Weights of a small sound classifier: norm layernorm.
Rows from block 7 of a small sound classifier, named by matrix and row number. Rows with one number within an expert belong to one neuron, the router's apart. Each number is 50 + 15 x the weight over its row's rms, rounded and kept within 0 to 99. All counts start at 0.
After each expert's rows are labels from the 100 clips, of 14976, where the router gives the expert most weight on average: "loudest" is the band of the loudest frequency at the time of the peak; "responds to" is what is common among them. Only what is clearly more common there than usual is listed. The data: songs of 200 made-up bird species, synthesised, often over outdoor noise.
# router: router (model.blocks.7.mlp.router.weight, 32x160), inputs 0-53
# up: expert up (model.blocks.7.mlp.up, 32x80x160), inputs 0-53
# down: expert down (model.blocks.7.mlp.down, 32x160x80, transposed), outputs 0-53

# expert 18
router.18:33 51 53 29 73 43 33 40 69 51 62 44 55 52 58 30 65 61 32 61 65 24 63 63 51 35 34 55 40 31 39 60 66 30 68 65 65 68 62 48 72 63 38 66 44 28 53 53 59 92 41 37 28 38
up.0:27 41 64 37 61 34 30 17 56 56 32 64 64 47 62 25 76 71 34 70 70 46 51 46 36 31 28 51 46 46 51 53 42 31 39 58 54 63 38 59 50 81 46 58 83 44 39 26 55 69 45 47 43 32
down.0:39 39 60 16 53 38 52 40 32 56 58 69 42 61 35 77 72 39 47 26 67 56 42 39 60 43 62 54 21 32 39 61 46 40 57 65 69 55 52 40 75 55 42 73 50 30 47 72 37 70 50 41 56 69
up.5:70 55 56 99 35 50 57 62 44 54 39 99 36 32 76 54 34 44 63 42 34 59 46 59 54 51 54 66 70 56 65 50 57 27 75 33 42 46 51 57 34 55 74 17 43 66 46 52 59 32 80 58 43 41
down.5:44 29 46 71 45 44 57 69 67 33 13 52 35 58 54 47 26 68 61 48 46 66 64 32 59 27 80 80 35 46 80 70 67 41 46 52 56 66 71 37 71 36 63 38 49 55 57 48 32 61 55 45 36 59
up.7:47 33 37 42 39 65 59 74 19 49 31 52 58 48 73 33 42 45 55 43 33 64 35 43 32 68 44 44 50 45 79 51 55 49 55 56 58 46 36 71 14 37 57 14 51 49 56 44 62 76 42 56 52 72
down.7:55 37 66 40 39 40 27 84 59 19 68 58 61 49 54 47 28 55 20 54 51 53 56 75 48 64 23 63 57 34 54 65 56 46 50 68 93 47 58 48 49 39 45 54 52 57 38 53 39 59 54 44 49 64
loudest: 2000 to 4000 Hz
responds to: buzz; first syllable: buzz; pitch: middle; arch

# expert 12
router.12:45 29 64 60 29 43 62 40 66 29 66 38 68 77 56 56 55 41 34 70 53 29 31 39 71 45 54 36 43 29 44 41 54 36 31 46 54 31 37 30 65 45 52 65 46 66 27 45 36 42 70 23 43 49
up.0:58 35 28 54 69 60 38 63 62 64 30 28 55 19 41 45 27 48 58 26 54 87 61 46 58 68 33 32 27 70 47 53 34 45 59 25 49 48 50 61 66 29 72 47 43 53 69 36 68 57 50 43 48 47
down.0:56 50 45 29 52 52 39 69 67 31 38 54 39 78 51 54 57 42 55 42 57 39 61 38 31 28 61 77 65 59 55 44 57 53 30 52 25 28 49 65 74 28 54 22 67 53 45 64 49 60 83 57 57 42
up.1:48 55 40 67 42 47 47 57 17 36 29 83 42 51 43 55 37 60 58 36 51 72 59 54 35 51 46 60 56 66 42 48 37 62 59 68 35 42 57 30 40 47 49 41 45 35 54 46 58 80 17 63 61 43
down.1:16 50 46 36 56 49 67 55 67 52 62 56 33 31 37 56 71 50 30 43 37 51 29 34 49 62 33 45 46 45 31 40 49 31 56 63 32 34 35 79 54 52 57 35 41 45 44 75 58 59 77 55 49 48
up.2:52 26 27 54 59 58 27 47 40 38 24 47 63 49 77 59 49 66 44 46 44 65 44 32 26 64 60 29 36 61 60 51 32 45 59 49 58 67 56 77 49 53 51 52 76 26 42 67 62 60 35 58 39 43
down.2:40 57 44 41 59 42 55 37 60 61 68 51 40 25 51 35 57 37 59 40 34 49 40 53 50 27 32 49 26 68 36 68 58 50 59 24 43 75 60 57 47 51 43 63 55 62 57 56 49 49 69 30 44 53
loudest: 2000 to 4000 Hz
responds to: reverberation; text has "room"; text has "reverberant"; high song

# expert 20
router.20:73 66 28 55 36 68 36 46 78 61 48 60 50 16 45 55 43 31 53 18 60 50 60 57 46 68 41 53 57 66 33 59 46 30 49 34 59 26 39 50 52 63 65 38 56 37 59 75 25 66 47 46 38 50
up.2:37 37 35 41 40 43 46 63 45 58 53 30 25 63 41 85 57 54 52 40 77 53 68 45 67 56 90 74 47 50 54 56 31 65 63 69 32 49 43 58 85 45 46 63 58 46 39 67 43 25 72 69 40 61
down.2:50 82 60 59 39 18 32 72 33 41 63 50 21 38 43 31 54 64 38 53 59 39 49 54 67 51 26 55 48 31 68 26 39 46 40 53 58 70 30 47 66 29 12 38 54 34 44 39 40 58 28 65 51 50
up.3:50 28 66 56 42 49 34 38 42 45 17 62 63 51 55 34 14 64 59 58 49 43 38 18 60 33 38 37 63 59 96 54 58 42 54 59 38 66 52 55 83 33 35 28 69 36 47 48 33 77 55 56 82 61
down.3:64 52 49 58 40 84 34 84 40 18 53 62 59 48 57 42 50 58 50 42 59 47 58 64 41 43 42 70 55 54 29 28 36 56 64 62 69 37 69 65 23 27 42 18 60 52 39 65 49 52 50 72 49 60
up.7:50 47 35 43 34 52 81 41 39 25 46 20 47 55 49 52 32 54 56 58 35 75 57 59 48 17 49 77 37 56 52 50 54 03 48 30 42 26 65 41 48 46 69 50 43 47 54 64 43 48 65 34 55 65
down.7:35 25 54 52 64 72 43 41 48 51 61 50 68 48 44 56 49 49 47 42 46 46 45 54 50 34 38 32 40 41 32 55 24 76 68 65 69 59 80 39 30 54 74 63 62 53 41 55 09 76 26 27 47 53
loudest: 1000 to 2000 Hz
responds to: reverberation; text has "reverberant"; text has "room"; buzz

# expert 9
router.9:47 51 53 53 40 42 67 62 37 68 29 59 65 28 53 41 55 53 48 29 62 66 51 19 36 45 46 24 66 47 64 58 35 66 40 20 55 83 30 55 46 47 34 33 83 56 47 35 49 69 27 58 50 45
up.0:37 58 70 39 31 20 78 49 41 46 58 54 40 38 60 57 42 39 29 48 42 77 40 64 39 68 62 30 50 39 49 60 34 73 41 40 47 75 39 37 56 61 40 62 47 74 45 48 62 53 44 46 51 29
down.0:38 42 69 53 81 68 48 40 47 73 62 57 76 47 36 39 65 66 61 44 49 48 42 36 46 21 72 39 58 56 33 42 44 63 76 39 56 66 86 42 45 45 54 63 61 68 53 62 34 42 49 33 73 56
up.1:41 76 72 52 50 34 58 55 35 46 82 55 42 44 55 47 40 37 58 68 33 68 39 91 62 64 55 32 44 36 44 49 26 76 53 40 41 72 49 22 66 53 48 43 34 52 59 60 44 41 66 45 54 33
down.1:30 26 65 45 81 54 72 48 57 75 50 54 80 54 37 50 57 66 56 60 44 63 31 50 62 30 76 42 62 52 24 53 52 61 79 40 40 61 75 36 55 48 75 54 63 72 41 59 30 37 50 23 80 34
up.2:36 30 51 35 69 38 83 37 45 50 49 18 52 59 36 54 38 29 47 56 30 27 30 55 52 34 50 33 63 57 51 58 78 25 66 55 48 27 40 52 53 51 48 45 59 44 50 62 63 47 58 46 65 80
down.2:81 53 31 40 44 71 45 29 44 50 41 44 23 55 28 56 48 28 72 44 68 45 44 54 35 71 38 52 55 56 51 72 46 60 40 71 43 59 28 46 38 71 33 49 58 38 50 58 52 36 42 69 29 70
loudest: 2000 to 4000 Hz
responds to: buzz; rich in harmonics; first syllable: upsweep; first syllable: harsh note

# expert 25
router.25:53 78 28 13 42 63 78 41 60 61 52 47 35 41 38 40 48 33 38 51 57 38 47 59 40 72 31 74 52 54 50 37 65 53 48 57 53 26 74 45 67 60 62 55 56 63 37 38 43 71 19 59 34 41
up.1:34 34 51 50 66 51 58 55 31 51 35 87 74 41 55 67 35 62 47 57 42 58 50 52 68 47 33 22 55 43 64 50 25 73 56 15 45 50 38 50 43 44 54 33 45 35 50 46 63 53 61 56 51 42
down.1:75 64 67 61 62 46 40 54 43 63 93 34 56 53 55 47 73 58 75 34 51 66 37 68 68 43 62 47 43 32 17 59 49 59 88 39 54 73 46 03 57 31 51 58 34 56 55 42 67 44 70 40 46 83
up.5:61 45 43 73 31 41 60 60 25 28 34 61 50 42 59 77 17 78 61 40 42 71 52 52 39 46 47 53 60 56 59 51 54 82 44 36 54 48 54 38 30 23 53 42 39 55 36 43 46 28 72 54 44 37
down.5:65 54 55 47 47 62 36 71 32 53 29 62 39 39 61 47 42 51 73 53 58 58 57 68 42 34 59 65 67 37 72 64 50 34 47 42 43 48 56 66 69 24 33 25 62 37 60 56 61 82 91 55 56 72
up.11:36 34 39 02 58 47 42 78 67 42 63 99 58 38 51 52 59 54 37 60 48 38 43 47 27 48 49 26 45 46 66 44 20 60 65 66 57 42 51 79 29 59 70 75 48 60 35 82 54 39 58 43 46 60
down.11:54 62 51 82 52 44 77 31 34 69 67 34 64 76 50 61 55 39 72 43 20 56 48 53 60 62 74 51 52 52 42 52 72 65 75 16 46 67 53 04 51 48 65 72 28 50 65 14 51 31 69 32 50 61
loudest: 500 to 1000 Hz
responds to: steady whistle; first syllable: steady whistle; downsweep

# expert 14
router.14:41 62 34 41 48 47 60 34 39 74 57 34 53 65 41 38 62 60 37 74 54 38 60 31 55 66 78 39 52 50 33 69 50 37 79 75 40 47 37 67 54 29 44 61 63 54 55 46 23 37 30 46 68 58
up.3:53 64 23 35 52 61 66 27 42 75 31 45 49 59 51 35 60 71 44 65 53 52 57 22 49 72 74 42 38 54 47 57 37 37 58 74 42 61 34 77 53 31 55 38 65 66 38 35 31 34 40 67 67 60
down.3:62 69 65 75 39 59 57 29 48 81 45 41 56 30 75 45 41 46 56 37 55 53 40 65 52 48 67 54 53 49 34 57 39 36 75 40 65 42 61 29 56 60 68 40 40 66 64 68 72 27 61 56 47 53
up.6:53 66 24 36 53 63 67 28 42 75 31 47 48 58 50 34 59 71 43 65 53 53 56 21 47 71 74 40 39 55 45 58 36 36 59 74 42 62 33 76 51 34 55 36 66 67 36 34 32 34 39 68 68 61
down.6:62 68 65 75 40 59 58 28 47 81 45 41 58 29 74 45 42 46 56 37 56 53 38 65 53 48 68 55 53 48 36 59 39 35 77 41 66 43 61 28 56 59 68 41 41 64 65 67 71 27 61 58 47 54
up.12:78 59 85 72 55 37 56 50 33 58 42 41 61 32 55 38 46 52 88 58 64 54 33 33 67 46 32 08 65 62 21 53 42 50 61 51 57 75 53 46 56 44 23 22 67 32 63 39 42 38 54 58 82 45
down.12:54 33 71 62 87 58 51 81 56 67 48 67 67 43 74 69 66 56 74 34 37 48 48 64 47 34 41 45 43 61 49 34 28 49 96 29 73 46 71 38 45 61 45 39 37 61 68 81 66 47 79 61 40 76
loudest: 2000 to 4000 Hz
responds to: high song; downsweep; first syllable: downsweep

# expert 16
router.16:67 42 30 51 46 37 65 32 36 34 16 27 55 69 35 72 25 39 49 61 54 41 48 38 59 60 54 70 51 63 68 41 66 59 53 45 47 44 62 53 55 29 74 54 32 63 47 37 50 65 37 64 56 59
up.1:63 46 47 49 49 51 43 38 34 36 21 50 46 58 43 73 33 39 52 47 69 36 55 56 63 45 44 64 45 61 76 25 58 71 42 39 32 49 70 56 53 34 62 41 30 51 43 41 57 72 49 72 46 55
down.1:69 20 55 72 39 50 63 44 22 64 30 35 53 60 57 43 42 28 71 58 49 48 41 54 57 65 52 51 58 76 55 48 53 58 30 53 23 33 31 64 53 57 36 42 43 71 61 65 73 43 53 58 47 56
up.3:61 32 59 62 29 22 51 24 33 62 23 41 67 74 40 81 38 43 42 56 64 39 55 26 49 76 59 50 59 42 69 50 63 62 48 63 66 51 69 38 40 57 70 92 26 56 34 25 83 81 36 47 51 26
down.3:48 23 43 57 54 49 45 46 53 78 69 33 66 76 47 49 67 22 56 32 23 70 31 25 44 78 64 23 43 61 42 48 53 46 59 41 45 56 47 38 44 64 64 82 42 42 56 56 80 55 58 38 41 65
up.4:56 35 45 69 38 31 61 29 46 70 35 35 65 81 32 65 40 45 48 60 52 44 62 00 37 70 67 40 60 49 54 58 66 42 64 75 60 51 61 39 26 52 75 96 43 55 34 20 72 67 39 34 58 33
down.4:30 24 37 40 61 52 46 46 62 81 70 41 68 66 54 46 68 29 44 40 09 66 33 35 33 79 64 29 42 57 41 53 41 38 75 43 55 46 52 49 48 60 71 83 45 37 53 52 76 61 65 40 51 75
loudest: 2000 to 4000 Hz
responds to: high song; downsweep; rich in harmonics; first syllable: arch

# expert 8
router.8:31 39 39 30 47 58 79 49 59 57 79 24 48 54 50 50 53 39 36 32 35 32 59 60 51 43 75 86 44 41 60 79 67 47 75 45 46 06 62 48 62 58 46 67 36 43 53 88 52 67 57 43 23 49
up.4:54 85 47 54 35 59 69 62 35 57 58 68 43 43 57 71 58 42 71 45 57 49 60 47 54 16 62 47 41 67 20 37 28 33 44 57 31 29 62 47 15 69 50 36 45 46 45 49 49 61 68 32 52 41
down.4:52 52 41 33 57 47 61 59 39 42 67 62 46 48 59 55 55 34 53 38 45 20 62 67 64 29 72 40 36 63 43 22 55 67 53 40 33 49 51 54 43 46 82 61 33 62 40 49 60 51 60 39 39 55
up.8:53 68 62 70 52 47 54 38 36 42 43 44 34 27 40 48 40 37 69 42 54 45 46 24 24 52 44 17 44 56 79 51 51 40 58 60 39 50 41 71 40 73 34 49 45 72 81 54 61 49 26 60 46 53
down.8:60 63 55 32 63 61 64 39 41 50 57 65 49 47 48 47 57 37 60 51 48 33 47 55 53 49 37 63 50 46 53 84 31 46 43 49 53 57 34 60 35 72 22 59 62 29 53 76 41 43 38 57 51 66
up.11:56 77 50 51 44 73 71 65 38 50 69 70 33 37 45 64 57 47 70 51 59 47 58 47 45 09 67 57 56 49 20 31 31 39 40 53 50 19 63 38 15 77 36 42 51 61 44 62 51 48 81 53 49 62
down.11:40 47 44 46 64 54 48 51 60 32 76 58 45 58 49 54 43 44 55 53 37 19 66 71 53 33 66 31 35 53 49 26 64 54 45 51 39 62 59 48 41 43 85 73 26 65 25 34 51 57 63 35 36 67
loudest: 1000 to 2000 Hz
responds to: buzz; first syllable: buzz; dip

# expert 23
router.23:43 37 81 75 76 57 31 55 48 41 70 66 57 38 67 42 52 74 68 56 11 39 57 76 54 26 54 45 57 35 36 67 39 28 71 66 69 43 60 46 40 63 33 19 38 28 76 72 31 58 46 51 46 54
up.0:46 49 64 69 65 29 44 66 36 52 62 21 63 49 47 24 46 21 47 61 22 72 38 57 53 44 44 36 77 42 43 54 58 48 84 34 61 42 44 62 40 54 47 37 43 42 58 49 39 32 35 45 79 60
down.0:79 56 18 65 61 47 62 85 52 73 37 64 44 55 39 81 38 32 51 51 50 48 49 54 53 31 56 70 60 65 61 27 57 54 73 42 44 44 56 38 60 52 53 36 39 52 76 45 60 14 65 54 28 35
up.2:51 48 49 65 50 73 42 64 40 29 68 63 31 40 43 20 49 60 59 38 37 76 37 42 32 48 41 44 66 58 39 43 72 47 55 73 58 55 39 46 31 68 83 32 47 52 28 53 31 53 60 43 40 68
down.2:45 65 29 43 55 68 64 80 60 70 40 49 59 37 74 62 87 42 54 47 48 49 66 42 54 42 45 71 34 65 25 24 43 35 25 60 45 20 43 50 56 30 63 45 50 62 54 68 56 64 68 32 57 50
up.4:58 59 69 46 55 61 43 46 72 35 59 74 64 66 48 60 43 75 59 45 41 44 67 61 41 26 77 52 57 40 30 86 34 30 39 59 51 54 64 39 47 35 30 51 53 48 57 66 34 60 46 54 60 59
down.4:51 61 43 51 43 30 61 17 46 92 40 32 58 55 28 49 74 24 45 44 60 72 63 46 49 60 60 43 29 47 33 78 57 31 57 39 50 29 51 60 53 49 47 76 58 50 46 22 58 38 46 50 59 29
loudest: 500 to 1000 Hz
responds to: upsweep; low song; buzz; first syllable: buzz

# expert 24
router.24:29 27 19 31 47 43 71 55 34 67 73 59 33 51 44 60 58 25 39 25 21 31 35 48 44 77 82 62 42 32 66 44 61 80 51 57 59 28 36 33 51 53 58 88 59 63 51 51 43 62 60 49 27 55
up.1:61 65 51 59 40 54 63 50 41 42 46 45 49 45 58 35 51 56 45 57 48 76 40 63 74 69 42 52 60 33 76 45 65 37 31 54 63 67 45 65 47 27 57 00 60 42 46 16 33 56 26 63 53 63
down.1:83 35 81 64 26 46 55 45 68 33 27 41 49 47 56 42 37 48 44 51 69 59 62 58 55 38 62 82 63 62 24 81 43 49 71 52 30 51 61 57 52 62 58 48 67 68 38 50 36 62 48 67 52 49
up.3:42 25 28 34 42 53 53 75 30 54 37 77 55 52 63 63 51 34 36 38 29 52 34 46 29 71 63 38 37 51 77 32 41 74 33 57 57 42 38 31 50 55 56 69 73 59 45 40 43 71 56 54 41 63
down.3:59 25 76 60 42 45 51 61 58 70 54 26 48 72 58 60 54 17 52 70 45 53 51 46 31 76 64 41 63 51 23 59 35 43 63 57 44 32 28 44 66 75 62 65 45 54 62 62 57 55 64 51 63 46
up.7:56 36 44 29 31 45 49 48 39 40 48 13 54 46 53 51 38 56 56 45 56 58 53 50 46 65 44 44 56 42 99 41 58 70 33 53 54 65 46 67 63 46 41 27 23 44 40 32 64 77 71 58 41 47
down.7:57 27 71 57 32 45 60 81 52 47 46 28 92 67 77 48 37 48 44 52 32 43 61 60 43 54 61 54 54 72 48 75 37 61 68 41 30 49 46 45 44 53 43 51 61 65 53 55 52 70 53 56 57 57
loudest: 1000 to 2000 Hz; 500 to 1000 Hz
responds to: arch; first syllable: arch; rich in harmonics; click

# expert 19
router.19:47 34 46 54 41 54 58 63 70 79 59 29 46 68 47 42 43 45 28 49 49 40 61 52 21 75 65 60 54 77 39 59 69 32 63 76 54 22 72 51 50 66 80 70 37 52 40 73 53 54 60 37 33 17
up.0:41 41 59 18 50 54 45 80 40 19 41 94 60 47 75 79 37 37 31 46 53 51 49 65 43 47 53 31 47 64 62 45 05 78 52 33 44 41 53 53 62 46 41 07 78 32 31 66 42 57 55 56 70 61
down.0:50 17 38 21 64 72 43 52 76 32 35 52 56 38 70 40 39 57 41 46 49 45 46 42 55 38 62 62 48 64 44 57 62 34 40 45 64 56 59 69 44 44 72 47 50 56 36 58 57 36 90 49 46 52
up.4:50 49 42 56 35 33 49 24 48 59 42 21 51 36 20 58 57 36 54 54 68 55 36 49 74 51 60 25 68 52 51 46 29 63 59 36 54 63 44 53 53 39 53 42 77 63 44 41 36 32 33 61 55 42
down.4:48 71 48 17 72 44 64 72 03 60 47 48 61 51 71 64 49 38 54 65 47 64 37 53 53 51 58 39 33 59 43 35 35 57 63 22 59 70 38 48 54 55 72 21 50 39 56 52 48 12 47 45 63 59
up.5:55 70 46 36 56 51 63 84 27 27 59 61 57 41 48 68 80 39 36 61 37 49 46 50 32 36 43 24 52 54 42 42 24 55 50 38 68 43 53 65 14 40 51 57 69 19 51 61 32 13 32 48 70 54
down.5:33 20 52 29 55 37 35 47 48 31 35 54 28 32 57 46 49 35 45 37 46 42 41 48 62 27 52 31 46 54 72 33 31 68 34 55 40 46 41 84 43 63 67 34 54 28 38 74 41 47 74 45 44 54
loudest: 1000 to 2000 Hz
responds to: reverberation; text has "reverberant"; harsh note; first syllable: harsh note

# expert 29
router.29:69 50 31 54 39 74 56 43 40 39 74 62 47 62 63 52 27 36 64 57 49 22 44 27 43 34 55 45 59 74 36 53 32 29 62 43 54 59 60 64 30 46 36 21 43 49 32 58 28 27 63 52 30 71
up.5:48 67 59 45 50 53 53 39 62 81 51 52 51 52 32 42 82 41 49 33 54 78 49 46 50 68 49 27 51 47 53 50 42 64 42 43 39 53 35 66 52 39 43 53 69 68 64 30 38 51 38 34 94 57
down.5:66 60 46 57 52 49 48 33 33 52 45 49 48 31 63 39 49 45 51 43 62 25 35 48 45 44 34 56 48 64 54 38 50 48 66 39 45 29 47 50 68 50 63 49 24 52 40 59 58 18 63 69 33 26
up.6:35 56 45 41 46 37 63 50 21 32 46 36 81 59 53 31 56 25 43 78 43 52 29 47 31 35 55 27 29 53 43 43 37 64 63 54 58 56 52 47 31 73 57 62 44 52 33 48 27 26 61 39 48 56
down.6:25 25 66 28 79 36 51 56 50 37 55 46 44 26 43 57 51 48 36 38 27 57 62 42 62 31 51 23 23 64 54 48 62 69 57 30 45 73 37 64 42 55 70 59 58 41 51 40 71 48 65 51 65 51
up.8:66 49 44 61 44 74 47 56 43 34 65 78 51 56 65 60 26 38 52 68 44 36 44 30 46 44 37 38 62 50 30 40 33 40 62 50 62 66 67 43 33 49 37 09 44 38 25 44 27 45 53 55 44 59
down.8:31 54 51 43 71 43 42 53 77 52 47 16 46 36 43 34 66 48 52 62 48 64 58 54 55 26 73 55 47 43 64 18 46 49 16 34 34 52 41 68 69 31 83 40 41 63 55 48 46 44 62 35 65 36
loudest: 1000 to 2000 Hz
responds to: steady whistle; first syllable: steady whistle

# expert 31
router.31:40 51 35 38 39 29 52 67 50 36 39 76 48 24 34 68 48 47 30 51 31 74 54 42 64 56 42 40 23 55 68 34 48 51 36 50 50 60 42 22 76 34 53 70 40 51 74 43 48 62 44 37 72 50
up.2:60 58 38 45 57 40 40 52 59 48 36 50 28 44 34 44 40 62 47 44 63 12 43 51 77 38 57 53 37 44 99 49 87 23 54 61 49 59 53 49 92 42 49 34 47 33 62 65 59 75 51 59 32 72
down.2:91 32 68 54 27 51 53 50 69 62 32 49 49 54 32 49 36 47 53 57 54 65 38 35 54 53 58 62 58 40 54 99 64 56 57 64 52 56 67 58 39 73 62 73 78 61 40 38 35 52 49 55 55 49
up.4:35 61 75 37 59 44 36 26 45 31 51 71 26 35 33 12 57 53 46 52 51 64 43 57 51 19 41 30 39 41 70 57 63 27 52 40 55 82 58 51 64 51 39 65 79 49 74 56 53 55 21 24 46 87
down.4:50 45 56 55 23 27 35 30 62 20 40 42 31 55 19 21 51 71 36 44 56 52 57 39 28 18 39 72 43 40 43 78 63 35 57 64 69 53 74 55 39 58 45 45 65 54 53 60 38 59 24 53 61 57
up.6:42 84 59 46 47 20 33 33 75 52 69 60 38 65 19 45 63 42 25 42 62 30 52 46 52 55 54 53 44 24 71 45 59 29 41 73 70 53 39 42 87 45 48 66 54 32 59 44 23 81 25 14 40 57
down.6:59 47 63 56 38 33 37 48 65 19 72 57 45 59 09 36 52 44 32 59 50 64 49 56 56 42 29 67 55 13 44 86 74 57 69 56 81 59 61 36 33 45 50 70 53 53 35 33 29 58 22 45 51 57
loudest: 1000 to 2000 Hz
responds to: warble; first syllable: steady whistle; click; first syllable: click

# expert 13
router.13:63 73 76 37 61 28 63 56 37 39 50 32 43 61 24 36 74 48 50 66 55 78 27 46 53 25 63 55 45 47 39 46 79 20 43 54 49 66 43 43 23 34 62 67 35 35 56 53 76 28 33 34 71 46
up.0:60 70 42 35 62 54 36 69 58 49 76 53 58 27 38 24 54 56 55 56 55 47 26 55 46 40 63 26 61 20 56 42 53 41 66 56 78 75 47 45 35 68 50 59 44 52 44 54 55 25 63 39 67 49
down.0:51 48 35 59 38 19 35 78 52 29 51 39 40 52 47 46 36 69 40 71 67 41 62 85 58 55 39 81 65 22 87 59 55 49 48 59 58 49 44 55 54 33 45 46 46 48 51 50 32 48 38 39 39 24
up.3:38 50 85 71 67 52 19 60 50 43 64 33 36 56 24 56 66 39 62 51 68 61 65 79 73 22 61 70 56 35 43 49 68 32 33 32 40 59 55 67 29 24 33 53 61 28 77 40 64 33 37 47 58 61
down.3:73 73 41 70 08 63 34 65 61 62 67 58 43 72 45 78 64 42 44 52 48 33 49 52 39 60 48 72 43 46 37 37 50 51 27 49 50 41 38 51 26 53 09 50 55 58 80 30 48 34 37 71 44 62
up.6:29 53 35 53 47 42 54 52 59 45 27 65 49 55 88 65 55 45 23 51 40 36 30 41 48 58 43 26 54 66 58 34 26 91 54 66 39 51 51 66 50 71 71 19 48 78 37 46 65 67 37 51 62 49
down.6:43 29 43 70 53 37 29 32 29 32 20 48 33 37 59 58 43 58 67 36 65 42 57 53 78 60 41 51 23 60 77 54 30 47 21 47 46 70 37 48 67 42 45 36 55 52 51 52 45 43 53 56 37 42
loudest: 1000 to 2000 Hz
responds to: low song; warble; first syllable: warble

# expert 2
router.2:40 25 65 55 54 17 18 45 52 56 39 67 24 36 61 66 61 74 48 59 67 29 41 75 63 19 42 48 33 52 67 35 63 40 32 61 32 58 53 88 77 46 36 55 55 25 74 68 62 50 73 34 46 47
up.0:49 27 60 57 29 49 35 53 45 47 18 78 25 35 61 61 41 71 52 43 34 50 75 32 48 34 43 63 35 69 69 41 50 57 40 62 44 60 65 69 51 50 62 47 43 43 57 54 64 79 61 69 65 44
down.0:44 27 35 57 31 37 58 62 51 51 20 07 12 57 54 65 39 38 46 65 47 32 34 36 47 64 48 28 48 65 73 54 69 49 33 76 25 57 24 66 54 60 40 40 54 60 41 44 55 55 61 58 51 33
up.9:40 57 38 26 80 47 68 61 59 70 43 67 52 44 18 48 53 53 34 42 29 58 55 47 47 44 53 42 49 46 54 60 50 28 86 52 76 51 38 64 38 62 77 40 63 45 60 66 41 65 29 46 50 58
down.9:52 32 48 48 32 10 64 27 62 41 35 43 19 33 29 48 20 35 43 47 30 58 55 22 62 40 61 44 50 69 47 62 87 31 68 44 39 64 47 53 59 57 66 65 61 75 50 14 70 44 51 51 64 62
up.10:41 56 39 38 58 55 65 42 53 42 57 51 49 55 47 33 65 48 26 54 33 75 56 67 48 70 43 65 55 47 60 54 48 76 86 40 61 38 48 72 36 27 71 49 45 70 46 25 29 52 18 56 39 46
down.10:16 30 44 30 60 19 50 66 35 45 21 35 42 70 41 62 53 54 32 56 58 51 52 45 52 42 46 43 37 60 63 47 42 33 48 40 54 56 39 65 88 48 48 38 51 22 58 49 59 49 51 64 50 52
loudest: 2000 to 4000 Hz
responds to: upsweep; pitch: middle; steady whistle; buzz

# expert 15
router.15:63 43 67 64 28 34 47 38 20 63 26 64 44 53 65 51 40 60 64 54 65 55 45 47 28 49 64 48 47 55 67 46 26 66 23 78 38 62 56 34 33 84 41 56 36 60 28 41 56 63 81 56 54 44
up.0:67 35 51 69 33 41 31 49 53 43 42 53 50 65 76 77 45 55 52 44 69 56 88 72 37 62 60 54 45 57 68 52 47 56 34 33 46 65 63 48 42 57 45 82 41 27 35 23 67 53 64 54 33 26
down.0:67 41 58 51 73 37 57 60 36 53 64 51 40 32 43 46 52 63 48 46 37 33 79 39 59 44 41 56 47 59 34 47 58 41 96 49 52 41 63 53 45 53 34 60 28 57 55 59 73 40 56 83 47 58
up.3:50 16 43 33 56 87 64 26 45 43 36 36 26 43 48 30 41 33 61 59 52 52 68 42 48 37 47 43 63 70 70 59 32 54 53 52 49 70 47 68 64 53 63 18 70 60 44 28 48 54 53 65 43 44
down.3:46 55 38 40 59 58 50 30 56 47 48 35 63 39 32 48 35 29 53 54 50 34 36 55 49 76 26 45 39 80 59 67 55 32 27 57 40 53 29 75 30 56 36 61 53 57 61 72 52 21 54 67 42 57
up.6:48 46 63 62 61 22 65 54 46 43 49 50 26 53 53 36 30 71 49 59 45 74 28 54 39 37 63 48 69 48 39 71 71 65 63 46 39 80 57 62 47 50 49 39 54 23 38 57 40 08 46 72 56 32
down.6:52 46 42 49 55 55 70 28 40 63 69 51 33 38 46 55 68 48 52 39 51 52 53 34 41 36 65 49 42 45 33 42 59 31 56 62 62 62 73 38 38 82 47 72 44 55 56 59 60 56 49 49 43 53
loudest: 1000 to 2000 Hz
responds to: pitch: middle; upsweep; harsh note; first syllable: harsh note